Rows from block 2 of the text encoder, named by matrix and row number. Rows with one number belong to one neuron. Each number is 128 + 24 x the weight over the matrix's rms, rounded and kept within 0 to 255. All counts start at 0. Numbers have three digits each.
# fc1: MLP up (text_encoder.blocks.2.mlp.fc1.weight, 1536x256), inputs 64-127
# fc2: MLP down (text_encoder.blocks.2.mlp.fc2.weight, 256x1536, transposed), outputs 64-127
fc1.1090:131121124137124126130117119121120126131127134136123120116117118121143142141127130119133111122122119119122122122115122120128121136135133136124126130113125124142129133118137127126120121144117130
fc2.1090:133131127134138126121130132123122129133131123121142135115132128126127118120130128139126131130127133133126131121129128136123126135131143139118136129138127128137133120136135135122141136118146126
fc1.1091:125129131131135127120116120132131127144128132116144140134115126121134127130119134135133133128125128139114108135130123134119130143127135126111116129116131132118113135124129117120123133115129124
fc2.1091:125118116138136137115136130129140114136142140132125137131132120129141131128116111135125126133142124115123131117124123122126133125130131119125134126133115122131114125113123132120129141116148117
fc1.1092:113128136119168144151110110152086133144113117148120090131119106093102122084137114124124117102089117127069148139118113103139108133131103123141117122113078144159112112143118103142142125125145160
fc2.1092:153127177113167127135121127134103106130144129134098149111171175132132101088147116138111113136126088135170106134126125145161139109110137099114126072122146134079133158077111090136128206110106137
fc1.1093:131102119126137139150124131144111147123129141117117146101115122124125146104138115120114103130104135112110135137130108101121127146110136142140112136138122129152131145106143125152115126126136117
fc2.1093:135126132144104145084101138101147128136132098128130115118132141128125080101156111137127148125125118125121118149119121102108102183141120108112121125117142136153129158139092117125130117146110120
fc1.1094:109150100115105147133097151130102129137114137136101129159158141124129122121071110120140154149124132138114125159100121114106107116155141094130170107117146146097155099104105104117126145137124155
fc2.1094:129131135105142126100140151155154123158124104129123140118158140132145101127104148124131110113135073125156142132057070132143123175166139112125135110076113133044084208112175046093129138105156151
fc1.1095:085075145099197126150038085119126159032064189074147115130128162113070163109137051158145121072092097132099169145132123122148155163122128148163106109119112097130095157084239160159147118177182155
fc2.1095:144059082117132155100143081144060152061079091165145097112189110152144098107147087120105147135125119148149131129110147144123124110184166169158108148151151114124045128130082085160159159149149217
fc1.1096:122127123131138124132127130113123122144133125135125138125107134134137125130124120143117117128126117135136121150120121127124128130138151113130141120137121144124129131124130130125117120113117124
fc2.1096:127139119126117129117124119131136150122122125126132131133132125130130125130120122116133126113131122119121141128135116129141123126134120142129136131136130126121132140125130141131137121130134117
fc1.1097:109124123141147138123123129119125140120133147117133151132109103106134114126101121117140118134132141137099117123130119121110124126120135101126126136133115137125131123135125135126148111109119127
fc2.1097:158146138124138123136127120139139114140140114122152119131141139143126118122124138151116131120120123122148124143117134134136111150145110143092149127137137139127120132126106107133119113143149114
fc1.1098:089046081129101154083112094158119080121115175167104154116121108130111134146074155134090132085160065170101120078113097133152209180084136078098127108100074110140159101134135129117093142151109133
fc2.1098:098202144118093125105150138153087126104079146135139159108137156120127123176138145154146081141174087161136095154132095133172148163155209142143109111112116088117161136190176074152104162110124104
fc1.1099:129128124133131120140121117131119142135134134121117132124123128125129123127132115133132122118125120140125118132126123131121126133132120126126122124129129136136125127121129125131126122131133130
fc2.1099:127122120129131121124126127133122129118122125128129129125131120121119125127128133126123124135130131128132126133128122125137127136127128122132129125130131128138123129126123123136127138125132120
fc1.1100:134124124127140132129126134122124130146138137117128147132132125126127131126130135132125114129128134119120126137130135137121119137140135121129127130139125129122118135132125131122128139120124134
fc2.1100:128129112123120123135128128133129125124122131138134128126129128134128132134125124136123127134132128123125131128129116131127128130127123119132133125129126132127132132125119124123125134134129123
fc1.1101:079157129153109124140167122165126143069110143150152113119078097114110153135164131091121079117114081087135095145108099146074128137129135123142129082115097163145133111128124119136145133156116078
fc2.1101:089139117100098145111137103126199106120137108151089128136089103088092110150178121171076133099154084102103159126142169122164123144118126111101114109151096157092127176156188099185208088147107090
fc1.1102:128138118128123143128126133134122131126134133126124128121118117118123118114122124136130131126120121132130137122122133129145125142143135117134134123121116140138132122132129137120137129121129123
fc2.1102:119120124134118124112147123125127129117135111115115135131128140130136135124119135131132117114138126124130127128129123133100131135114119129122139136137131129130119130120131115132120132120132134
fc1.1103:100144124109189142255000039044126161085081103132175172121035125150107065091155071153126083011129076059092103148147118109116133156131128122041159165039181063030128104085234141090174098124136130
fc2.1103:147012046105160169231094078133103121112068059184120087094172205119116162167100108122120147099152157131168145108138141132150045131161198148082120112129174093125124070133137157214218188086164103
fc1.1104:113134133100147158147147132153098119117103141081150136170117107051127119140112091116118070150155107096099139130116139130111100152158154133126119108121138098093117141091190125114091139085088100
fc2.1104:119111154125137105169116175160138150140100155154178161131134098106079139121207122070095101176177135148114124094050080169126126113109146103080103140138155107104108093136150175169134185193076108
fc1.1105:097099135103148178151090155144096125124123146123130094135140135115154114094140139116173149159146095124144136118160129125129114123102101088147152172056133210101175103150119133118152145152124127
fc2.1105:174105171112143226145122102107099124096076127122190107162133147167138135120153149160213142147144141155142118129128118160126109126122079093130120098127137163191139100169141106138135158192117108
fc1.1106:081140156123173112126157095087100124122111181127113139133172117054126129106086122174128121159068153141124135170152139121119113108111126146123119085106137106126138106120140091143083137103108146
fc2.1106:107152144122129095122154113129120084126098109123110122147118115123131125095144140116179179077155130090184074081113134136127104148137104106102115146139122119119077071105165147186121140100180095
fc1.1107:152128104113123114132136126136125134135134132138125104138116096103125133129110103134137142116112112125110129119134135129119133132145146129147120139120129128119127112146124132134135143127099130
fc2.1107:111147147117105134124102125128149142109125134139095145118134122148135127141125132139099157142134119154140101129126132152130133130142151108111133125134104123152071129115129126131151139123123121
fc1.1108:144129112129132127148133120128137125134135134131130119119117123115140126114129129129134124132118122126121134131131127130132133128136124118123122127136127124124127136136124123122124132129125125
fc2.1108:122135126131122124129123123133140134138135128128126125131137126134128122129116129135129127130133129119126131133133128132133131122122118123124130128133129126123143117124136130121128132120134129
fc1.1109:101114163113149073078115141162127136140130170166141140111121140082117122170109155131125089161140187155107086139093170061149165165128088141151141184126098114156135127118190093089152145094118129
fc2.1109:201165174140117091154116104166150124135100131075189162130138127105099150159147144098113111106131150135093107090139178090171077140109095055092169167159134128097134169078160140116105156119137134
fc1.1110:120127128129118133123124115128116135126134134120118126133115127131130133124127132134134122122126115138133130131128137129127124130140116126138127127140125136125126129137137134119127130114123129
fc2.1110:129125128126133134129124133134136124119124134135134128131130125139128128115122122125124127136131127132127118128133127127130123120124130129125128139138123122135130134122119131127132127121119131
fc1.1111:094121113116161160154087134128137101095131169075120149126126152135182162082159135163114132134137120119099127098105147129117138139186154138188097121127142088089101137112095163169145177095129145
fc2.1111:152181162162119095105170187113151103132126134150127177123145121129159148111125140131162105119150121185093142146099191128123093128158169128101103168171141107145142098144124140124113177099078153
fc1.1112:119159113176166216207190189074088103170139166091169102186148107139164141147105030127125130146112105073144179220115097106137137176133044153081198133136095128114166114077104095071125088110147112
fc2.1112:100126126107115122120110123102200061138157185046132136161118212146163091062118118118115058131089082147140171190096126095146210158140055114167141142196096107132172087132136135102163140123105126
fc1.1113:123140122136125125127129122118098122114137132136138134121117128119133133124114121146131135117137116112109133108114132122130117127120134133120133131132134120107142132138126119123131123112119132
fc2.1113:126117138111128127125116134134125136144132128126111129107123134146132131127141108146125163139126147117129139131128127132128113120116118135127135128122104114128116126134137144112118137125128127
fc1.1114:132136095140155187197071137092142138125126120091107144092156125112081158141121098143145101119116100122179088183157127110158124133123146091130085153123088114068085115143131121155172180133126157
fc2.1114:134056098142144114150143105166076113126108107099098173111096102171163094147100130131147101118118184104125139116154138102115110090120122113113136063127116089144161121083132158117130180176183158
fc1.1115:102129130128126118145118110122119129130154137124154138119141119127149125131119108143137131119113127138114120118148129149129126140146120126132122133130098155128132139106111104129100145101118137
fc2.1115:150131136120145140132142143137125094130118129118123134143136127125147114108136140135121134127137105142111115136119101100133124128105133136124148108132121122120113145110110117133115122155135138
fc1.1116:115123119138127137113148162104113147161154160113136125093109122094129120112145142115167109143097122132106110137132185119150075139115121131163137137142134115092108109105164124118112127128116140
fc2.1116:156080128121121122113106069154160102159111085129127128162164077133101128134099152146114123112124107121146148151117097116170140131125122134102138153119143094082146157117107122109093128165124118
fc1.1117:125132118137143123131117129123128134121131130130126146117118126114127134148115123131117126157130127131128112138118130134134131142127132119140135123146123142130132129136122140132120136113127138
fc2.1117:120121135125130124134133119133133134114141123124138118113135124148140120135121131132126136117120135135131138129139134120133135131114139123116138110125125129136114147128119124140121143133133127
fc1.1118:130135107119154159200092048050174139140076096115147179087135112123096127090096103160181036060124176113156135096151128098128134172143069100134112200048102059066121058132211150065173139124117140
fc2.1118:148067112163108121219111130135069174170104039088071173071157088064113145183124152143124130083159112049179100124105128112131089104135149138148062081199080116162157070084184203127185137133209083
fc1.1119:129128129115126127133126124120122132127137131126136129119123120114134134114129131139132121129140128117126129136117139127131118128124132136128120118136127133123122124132132121129122116128130132
fc2.1119:135125123132121133125125131127133133135130134118131140126121125128130125130129119127129127132125134128128120123135124124123130118128125120120125130127130119132130138125120119126126130122128123
fc1.1120:132114101144094145156091151103122106085089164149119201221150114119138113045143088051127141189123094153093147110078129117104067104101067198203083139129113058116097157112124107127001141151152187
fc2.1120:157135144167131083096159185167131141155158152123117176122132104130187092123088118129121136141132130100100148155076134092166139134134132128175083148118193097160104042102145160099099117160129176
fc1.1121:127133163140140132175135151109111130171145160201148106107096105134140137074125114129135121127073107135118104142103134162166105125083147117151185136165120128137127113117098150143144155104091146
fc2.1121:132096145152177065122056072152136121143171121081137133150046148160152145135157076118205174093165129158121122068115099122114058146117119111150134137132148086141125110174149096155197159118128145
fc1.1122:130123115129119113140143119125115127145141143109127125118111131109133140107147130126139134139110133103113132106118139138124108136107116135132125130135139126116120122124132131131123121121136139
fc2.1122:131124141132144130119121132139139136126134137143121129129125125135137120138126132139128127123140132133135104133136124127110139133126126129112134117123125126123141133131114114128123143135132139
fc1.1123:096139089118119140140109122178165135110126150096099105124101141133141115165162144141118117149139180146116169162131149139137106127125137128148150145060149191168136101120145090134106150135160122
fc2.1123:143144176113145178186104104101119106091109132124183140117135126157155146136182165143201134144128112125135122123147089147122101128101086118166114105115131151176150123161128154116132185157126096
fc1.1124:073124093151199231232141183073142109166100156099193095170125099137158109126077000190108103140143069079157213216138117078139185190120074149095238104112085132110175151078095129093139063115089102
fc2.1124:067097118119143172126100150125183076148078171051118107178139182136146074045120093126102062112107052086187173167151079063140208173123078125133128128169050107101158128145153107138150106137124179
fc1.1125:102121141085165084148086157085097114189124143121119103133164097132129182144166125144160140155135155138107106186135161090106056105120164166163164120083108117038124137104113128122074070149143126
fc2.1125:136108092120149125134138109060100114191157136147133128138176036110092121125150148165103116109136117131094137173129101121140088080158136153139148127146125125119174153098131176103089076128141129
fc1.1126:116127119143128125128133126112115137127139132129117127135130125123137130125140121141123115124110125120123128124131131132136134133141131127126126124130129136123117130126126123121118119143112126
fc2.1126:135128116135136127123112137107128115129146119121140137126144146138127135125111135127120122119148135134125135125126104137115142126113138144120136132129110123102111124125120155106129126115128117
fc1.1127:120136140091149054177202073142099140109169179089211109090112070171111166101160054172069182125147110149098065157168109147156139128110203122099128194101091077093165140110137120141160120078072103
fc2.1127:151171181138108090128133125088119079195090230102094132163134108120149203179143115133153176132169157197117143116141197121136141162135182155116139154156131098077126092129096095107174133076054145
fc1.1128:080087097152128155063091146149099083127156086115174150133103128178195084120097130128109116109145104044085134132138114137148098119052121158121123191122099125114127075135117150089133142151177073
fc2.1128:150068127127137143162112143128110116037158026164155089116118161153142115146112184251159127111117118126083091105148057077079126139051145217153178139096100111143088072089161120107187154122145128
fc1.1129:132122111140122121121125126134110140129137136124128122143109118124142120132130131135137118129127131121107120130123119127115112133143139130124128145145137120109125116119141128106128121132130118
fc2.1129:134109138109141143127142112125130131132122132136128131112136108133131120134123122133127141122137113141133141127144121119146140123122120117124130120127121135117144127124109130132127135119140140
fc1.1130:105110139159188163154166120154066173164147128104061137154174147155165134137102196137145146102121177095055162138145119082132176182088187105100128163130105149132175131125125138183117147085113114
fc2.1130:109100085138156083143146130164142163131119143199149104140132117142103145099111144164202111146123156081136090198129135128097148145114126070078156127132088159113150112118146086134094177122149168
fc1.1131:087061106155086119117158172089151080136199105169120207098115097089106106196104150093089141072111122165096170056114196142055140101050171135170093190143106225115106094152145174116126065155130141
fc2.1131:105168153173168158163140129152138158116145133112111060080139182119088149166126101058103139161130095115110100144195160104093100154085143102165129143116121208143172135116168088052182111086155125
fc1.1132:141126121143129135138132120115123137140136130134114134124122126122143123129106127141126138130134134126131127136139127130133133140134152127140124130120130146129135142130133110121119135104106127
fc2.1132:117135122141138138135122110124144138131117121126141142136139122127117130122129135116123126130120135129132124133141122122132124128131122130132134122143123131112133131127123142123116124141134115
fc1.1133:052103140108132158175104117151119091192152239165055217119207172096171119166104079149112118161132092145152133090119124155107109126140099083101171172103087071136161161091087069202030129137120078
fc2.1133:046108123088133170171140161082132080174158172112141129163203149138160138119060128158076103102114041093136159112133143093089190162116061108108169142136050074091118130124113094096098106067138121
fc1.1134:077109078124175122156134155182142134090137108076135147189162162136170157115097069060122140111071070148106138095064102150162133147174150148129181138090098143124158090108100126076130123175165082
fc2.1134:133170156129150138103171133181159116098105106102172155127158076148160160137066145174108123108127081110126158088063125118130140128169130185160159121129124114061073173122191035085111165168199162
fc1.1135:179185173177117070098148090137202115148105141099176062151138121175133132132120091116114137169136037120081143168136065092121099092058143058054139193182063088118153117140134020184206079116099114
fc2.1135:121136192137098184129105119163116090182137162099069184141115097146144121153136132077055167139131133174138086107148105147151166093147182141108118164115169103115064189083141105133204104107035181
fc1.1136:124132125121134130140123131122117117125133138122120122133127128121127122125125120124139128118112136144125125128129108142124143127132134116123116127126130131127113125131127129138123134125138114
fc2.1136:119121128131124131133118123127139122117107143118127134134126124144135121119129130129132127137128124122134135129134140127125140144129128136117128114127135125128128137120133129124138129137126128
fc1.1137:190140069173113159180158117071064101148111142066107115125119102115160119158135105124135106115132178148065132094150116146091112164160076119086117130130159121048141091094105112104142155098121109
fc2.1137:115139148135142192170133117108140092050120170090152167141160135170105139115128185139114054147099198131120111172133138157153188151179096104089135137188139122135160137147087125130147163122135117
fc1.1138:116141119124118126121120134116120133146135127128115128140127129106132128130136120130113132122130145129129124148119127128123112124140130138135146126131131146129138146125121120130120149124139125
fc2.1138:126114139133139122127125132145130134123124120122118127134155136150133129135121138129125121130116126134130127136139147133116138136128139115150126124130118131145137125122137138138121127135132129
fc1.1139:120106117104199138111135113130200168131176133095079103147109100143121199123092168132047111082084172165119152092134123106097089128098158167182146079115158130172129219131123078086105112129139139
fc2.1139:140125097172177185166167117089128178096143160174134142097125136100171129162146170134066121164098133130096119100143082141044135130104131132220065138115091129123175113130095121091146102108134140
fc1.1140:133136112123129132115134121127135136135143134112110120125109121119129121122136123127133104129125131127117140130122143140141131143137127125124129138124125128114127121129148122125116122126127113
fc2.1140:112134122149146132127128124135113127131131136123139123111132137134108132118135111141114119116122125123137137135132103136134129135115132122124139123129125128140127115119110133123117120121112127
fc1.1141:117114150113103128142116135146154136136162120130118117083137084098116133134146151148154152117139114186078125165131096136092114164137096141080109090152127146176130196099142089169157109112132095
fc2.1141:142114129182131116154123151139136126086098104119146150119121114168136104164101174115134106172148113138123125115091055139136104130081138117129138140111126089120111123116070085071131147120168103
fc1.1142:127129115131133138128129121122119131135138122120136127118135118122133120115131120138135114128119127134118126132133128118133123128125140131126133110129133134133116120114132123135144131124133128
fc2.1142:131125126121133139133128117131134135130116127125117128121125126133133126125121127123120126121133125120117126131135132125139130143137118126132132123142130123118123136133125136135115124114136127
fc1.1143:103112110138135121135114096146123112134163134107114133128108114105125117140135107135107125113144128127101114131125144108110116131143137121143122122122137146135119128129102134147132144118152141
fc2.1143:127137132124132101092121098145124148124121112118129127104106141134123117149137167107130118126147118154099127124144147147138137157111136134148130106120138131120116141146114141126121139134113117
fc1.1144:127129135126130123122132122134120129126135127124115144119143124122138136128131120109129120125119128122120124127139125125126135131148132140119131122136136126116126122127126133127126136110125139
fc2.1144:119129132126136115133129133127125132121121129134136130121125124131134118131122131134128142130133128134128127112130135129128118114127127130126132127133125133131128118131122118119135125122133124
fc1.1145:133132117126142135135129120137125131127129127116124124122131132113143128124128137126135127133127139137126130119122131129131118135136127126123128133134117127130124129128128128124126143122127114
fc2.1145:128122128129122120119126121128133131131125128125134130136126125127132126133139132128126134121122114126126128127137122130136138138118122126124135129124122125130121113127143131126129130138131130
fc1.1146:136122121139133135128118115132112119127122133114122145123122113125121133130117123125134121138117130125136107127140113129122129136133141132117129122122127120138130131123131123114121123132134133
fc2.1146:127135126119125124135131126128140124120135129120112126135135128124132128120136140125128131137135115127123117115119127127122121123128128136125130137123133132121123131132127130130126119123122129
fc1.1147:099117101111143169108117130137107119124160179130119145080109134116133131119095144153085128145103115137113125134143138099138129119141134119135143098099131141113120133122114127125119135108143129
fc2.1147:150118164135137141136130230168133133108106120156177161126142111143140146134124131063123123151109095088113141119073120132123151133114148148091113170121158138117099101126162154145135128146097121
fc1.1148:096162042104153112136150124124097135129090110145126139062121146126113115131122131131169166147110101088175150124120119123157100141110180128110089098160128102104134177084136126180107141116114121
fc2.1148:153122131128164114134127188136148158107115146116147147098140144095124169096118130158135117144115086154155160165130105119177161193107145164134088177148164092134153126123111123109098138108136113
fc1.1149:174178146140113071160137091156198115170116152117178102135102136162160107149165113098127141162128096120079134139142112123121087114112132120117119204142065145119169133162173040190183090120105101
fc2.1149:128142207126103186127100125134134103164126178117088168132137108141131143166139135096054182161107147177143057104180102117163173115141190137104124168113162115093107162102104089164200130111055173
fc1.1150:138124116137130109120125131126120136124122138127126130121117139111132118121127122130121112129133126126126126129121137129130120143136122126122126135119111136126131129119127131123125131121120131
fc2.1150:132127128130127135132117119132130124123123131131129122129129129135125136129129129129128118127126127127124130126137117128128137129133127134134134121137129125121124126131131133125123121129140130
fc1.1151:089120099195207156107110073071137157085138134169103169175149103069095120088120106123120102101093154173070193167088124130072064111095158150133115086162135103134160173073085099103142133129092151
fc2.1151:112157116182203178151169109097122213109173150177148136155146117116151116143107165092107137117095114142127133101179141118072096116129102111165110102106096160096143112126147158080138108121128165
fc1.1152:096119108104158096168094105153116146121129156121125142167136108111135084159136131091110154184141079089146113158128111143093065141155137147136095152121174126095133158153165132130133122061101092
fc2.1152:170084131064177163124139098131135177110148113136151145091139123141112081065159118181129135187125112146127168132066101144135086116097127176130182170070142097174147075165107135125142124133121080
fc1.1153:104044098116083113087139181124070167139122127117092180140097129074119174191124133172162150162112118155151139211133111145141083114075135190097130182086166108154108151059123133149079099142096103
fc2.1153:192146152186129152151080111173070168127128169061160093054099119079097145111053088158142115190093123208162147184180102108142176149000115158204110140126122149162157240147093128128043150108162127
fc1.1154:133128118123134136142125130133119119143126131120117140117119128125125126128134120114136136132116127117126128125119122129127124126139128120136124135123133131134112124122126128138114127116134126
fc2.1154:130108122139151124119130125127124134129152120149125127129143123122131122130121126144127116123147117125119118127123142129110128130133115124117114121136135127131130120130138118111137122119133135
fc1.1155:122133119142130134130119118126129136130142144134130131125122125116123119117128129133125114128115142131123120130123139140128125139125140127113132132134134147123120123131141123125119128118117131
fc2.1155:130131116118132126129129138137130121135124125137131132122124121129134123135133123123144133120138131125142124134139121136115124127127128116129121133132121123119129129128131129132131132120136127
fc1.1156:117129121124131114122137127134116124127134137131118143137112137124128118125134118125125125131117133140106122125136135139132136126132126124134125135121122140143139139121134115134145131131133131
fc2.1156:125123127127126139121126129125135130122135121112143121125125120127121116129123136127143139130125136115129137122124125140116129132127127131118130124130130129121131124136131138125123133131122123
fc1.1157:126142146175155105113204155120077075160127101116097113096114125110121160135122087170141126131113089167100120144113149160120039163134196141119162151093093153163102136116152123119106130174107132
fc2.1157:166121138162106124180092140145123201164137129121139065043098155106155164040120118070093160126111143168104074083138132160046111213134143101094145122085142156213138141068160103135130077082108090
fc1.1158:143092141113180132160128149164106108154127189164111159151105145088119122151113123116132134104121138150152131105133167098071109132124136139168162112137161203081112171119132125037117166146134114
fc2.1158:118168086117123159093102082165146090124122113164114124107131120119066088108122131105090174097119157141194110099122126086127066162079086078168181061118150156143135206126125101102115149092062125
fc1.1159:204115091157098154144147154139136132162126134128132077067043103102112095123166121077159143140104134122136175192131093114050177120095095108138155131181134083128112103091151179117168088090146119
fc2.1159:163124113163094145155070119134196143147120139130157109108103098072112116093139144132120166113115082094128169143157128139067223120125074100111146127105123142084145124105136125075098115119121176
fc1.1160:134112119137134119145130128136131131130133123121117132117116117124134126124128118135139113121126124123122122130130137129127124127144139118128135130126123127124123128134123138145125124131111115
fc2.1160:120118119140137129122126150134126142133144134123138126119132134124137128128121127124141144133124131128128121133126127140112131132109126128127132122130125118129130126117138122111118135113144122
fc1.1161:152177104153057108132129167167122115167155203145084090080167139097145110169145171111089127030134063134080112078153059091099069139081170209098162159212142173058144143077167063168056149110175099
fc2.1161:135075139146015126121129164172137165154136211109102095131157112163112156103089107094129182108136073222095072082181065146112128083164169178081098125125089168141079172144129099142149145148098140
fc1.1162:178133143162157126117119075118058137166171188135125143175128107188171103170139099166099139129119135135181072122071062125095074141167165128127213197089173148132148129076196158085051199078129068
fc2.1162:174114146136129105103115095116117103144127057135126176126143066124190056089108127172108146136077155142164067185096106153118097206177207129137195173086135087048049114103117123118163156123139131
fc1.1163:088108098173126096126140147132131148145106143094125135098085186108146121135127070105151114120159108119091144142136138119103076095136178126161121137136107163092118122171109141124072154149101119
fc2.1163:100122091099122122186156157114093115204165156126108117079147133132160188094132118165147129134096173130124094097103120128165134154125090165169083106150161188126174113108149153095109097060126072
fc1.1164:121126120124144118135124131124118129117131132117119138135120123114124119114137115135138129124128118118117124122116119131129117134136128138127140129126117134123141119120113124122125129117134125
fc2.1164:128135137133133117136120126116133140134128124135141127131122129117122135125127135121124140121139124134134131120126133126120127134135132123127125130125127120124136129121135155125120119121131130
fc1.1165:134120126128140140131121128117118130119138133132136141127128110116140130135118133144119123122131119128130137115130120128115128139133128112137134131135137119119131135125131125119124134127121130
fc2.1165:120131137137125125133140120135119130119122121124126135129143131141139119138108131119124132126125131130127124120122115142140128120121147131126121128125125119130127136126122126132136133120128142
fc1.1166:115137117139131126128128125139131131122119131130128143115112122119132124134125123136127134123131117126114125128113122140126144122123137126111130125145119132137127119126128123133129126132126121
fc2.1166:142127134129111131132130141128136107126125117132123134126131130120124140116121124135119134130130128136135133136133128112126126123125137142125128121138129117128128141119125123137138122133124124
fc1.1167:123123102133128131125139115123132120131133130115142149120118137117130133125118137127121131126120116114121133144125129144134132133129129141135117124125119133133130121132111128132136144131129122
fc2.1167:133137135121129115129127128124111136132120120133134124133118127129130142139135137119133130123128144134135125134125125131139134121132137133133121120118140131125124125119137145125112118124126127
fc1.1168:167124086081120118047154096156104130123135170091163130114153092102188020171169111113089132148117124138186134083051199233160092109128154183119139167102141135132183022130151128148103083092036134
fc2.1168:162118188088137131145104018087070099091145159098188137115098072181211030047164107172172102255103127148138165052082184201138067139089139186083142183071111118120153148178121111155130059112168080
fc1.1169:119114114124126124144140132135127144143149139130121133115138125120116122122121138123133139125115133125114131128137128127139128141133128129138120122123128133129126144150122132136139127125139111
fc2.1169:118130129135120142132116120124142134118126117120144127125109124131138120131121130135113137129157118129144128138128122137122128126105140126129137122129128119123128153107126118129132126124142129
fc1.1170:188198140170127099159127138157182125198118151080126070131147138161115123122141117126130131159134074106094120143121085119084103117096141120127116216161068137092118115155125032187185109099099085
fc2.1170:110149167132109180149083145153125070177113167078080175127137123154148142166141136114067196143143159182126101118155081134140173097129180130108132148108163119121092172080118096163184127094058159
fc1.1171:139132110136131126129137123120113130129130138114114138131110109123134142113127133125127121135111125130120124143129112144125113139116132121119122123142131131149124132123120112125115143140126134
fc2.1171:136130133125132141128133133148131109117129115129139115136112119118126111127127142144122140128118113129129130113125127109122131128121127129124142118127130116113133143126128113137125117129140119
fc1.1172:121130128135139133118132127119121140125135133112124129132113146122138127112121126131130121138128107126119123131127123127131133131132124124129122122129127135135124132129131135133130130127146124
fc2.1172:130121132133131130128128128134124127129135142132126130132119122132125131136133135128128127134122142136116128130130125126138123122126137123131125145125130127141131127129132132118118130135122126
fc1.1173:120132116131143118143125096152114109129133121095130165129107108124133142135139127126122111109126132139117125128118137146121109150129127117108125134134132143129136126127124129145136132119144134
fc2.1173:114128113146114122110124108129142155124123127108138115110109128126116128150129143131134120122154110122108148129158122130124139136118120123133147112138128129128109116131119147119108117134125122
fc1.1174:121124126134127127127131131127119123125129130136120132122130116124127119121129135131120120143123121133127120141123122131128128121124133121128122127125121119128138133135125130116125133125129131
fc2.1174:135122126126125129135119138126132122120125129116130118132125133120136132129139122134128122112128125135125138128129124122130119134124132128132134107129127135126116126117132127126126125123139136
fc1.1175:077120167134110131159121126113150139181132197183103185105182159086146109117128078125143092167105119120138160054143142155099090147134154105120184142149071086165203157134094101164064142078108079
fc2.1175:102089135128166086142046127109137087184184161113125169160120191140159180166078076134178140079132087112134132062124102106106090176124067109137203140137100082098095136154112047122176145091116128
fc1.1176:122081148077164174116141157115071133154117189168155122124163246137150135241152087091132150189085154113132080058124123100059099161079130088146160157145119073135186163101106140134144065133166129
fc2.1176:115093100036152142045163093101142158122163166192168075099160208128174124157109108122134164152167108084110136088151085123062162193139111081120139112177095102163148081134113103136119088030131090
fc1.1177:123134118130126132138130135127122132131134134125119134135127126122122122128140121123120122134127128129124118146149127139137126137129122133111132128112134133136137131127138117131130134127128142
fc2.1177:122112128115128132130121121111127123134135124122117124125142119114139119109134132134131146125117128120138138121132136144132125125122133121149140135130130116128114118123128140117137137134129108
fc1.1178:102146119142112123150126128068092142125140103169138122065162138132142153130163141155103135156096113096079110127206196106129085135175161129089141111112160102116157106134113130122168082112088142
fc2.1178:171066170091133195134131147094161092123084122113181110150124169114147111090117129143163104200128143144138134137125137142104090151179133078107135107122129119099123111137107059111173112104125171
fc1.1179:112135105122139134136107123126115129144140119118136130131133112117129119124127119127136120129113124127118146134142125130128114141130135116128140123131137116125133140129125121134118134134125141
fc2.1179:144126130146134137128134134142121154134115132139129130127130123132133113139126134139132121130108133138144144117122128117133120133149134140139128120136122138130129130116139111113129122124136131
fc1.1180:099091168115214144130110146168144168124085136160104116151123125074177083144105139072132181138122111037110117102169128143090150085122109096133105103179131133097115140180137161109100136088077105
fc2.1180:153121125129177170113111145131173161123175114129140167131128115139084083088145084151151160124144099141087158182090091178127119103081150174103168152069168124176108147154118136160061127143092062
fc1.1181:112147141123148127142116149131126165137114136120087110131135122119155132119142167152107108125127137150096158164150177129105129126090124127148174145065152214147149132143126117144128159116127137
fc2.1181:138134168162137159168080108124088119083100175109166146138131133177147131159158167131200082184142109138126114113184070143120115103141059129184104109084143153152172136152128137120095175198121084
fc1.1182:124113079112196117181058074139088149089097203145152071075098158171077084079157044161129063108112057094101145142172206126115155157151085094140164094170115129074106102155184114109142079164186126
fc2.1182:149024069102143151148089098153095105088098132178164061094168138171085141114129105116136110104134089123188175092131158150143067149180199183098120145118137109106077123124133120172222184119168200
fc1.1183:122134122132113133131142120135120132122143127126123120122120130120147113130129123131130112131123115132113126120132118129132106127130124130132128126128134116136133119139129135129119118133120127
fc2.1183:128124127133127128118127137128129130128126132130134130111125122118117125125134132128112136120129132138123129134139114124132125136146138130129126115135138135131126130116136130124135128129138124
fc1.1184:119132126133127130136136107124125120121140146119103120119121132102129143123124121120123130135126134122128125128127129130133129133127143122137113131120116111125126124114123126135133129122120133
fc2.1184:125128129139132133124125131128127142126126120131130136127128134137130131125124128128120126124136125137125138122132120138123128132129113132123133132127126126122134131135131134124120125132133135
fc1.1185:125124111134130118124121131120128132145129135126130142109124132123134124120133130117118119126123125118117115121125107143128125130129145136107123124136125135119131113129133133132107126133134127
fc2.1185:123133134120132140127125115141129127141117132136127125127119120124125122131126122140118127125133133143126123136144131118113119149130127125124123123137127125131121126125125142122142135130132139
fc1.1186:122124116121120128138130128125129131145130129129131137131126129120135129127134128122129125128120125143116126132135140129119126135137132126132133123138128134109124135125118123126119130130129128
fc2.1186:134125126125127129134127125134134130125130130130131129117121125129122127122127133138124125127130129121126124124136124122129122124127131124128125130125130126127139126125131137126133121131126128
fc1.1187:134125108133139130133127120132135130112134141128128131128130130115129138124134133136129137120128124125124132126122126124132116129135133141133116123125122126121130136128111127113132127126122136
fc2.1187:126130129127134130125130131120125137124131119123122129118126110135119121125133130126142139129131123126135127128125126126128123138133133131132138133126136131121124138117132128136128132130124128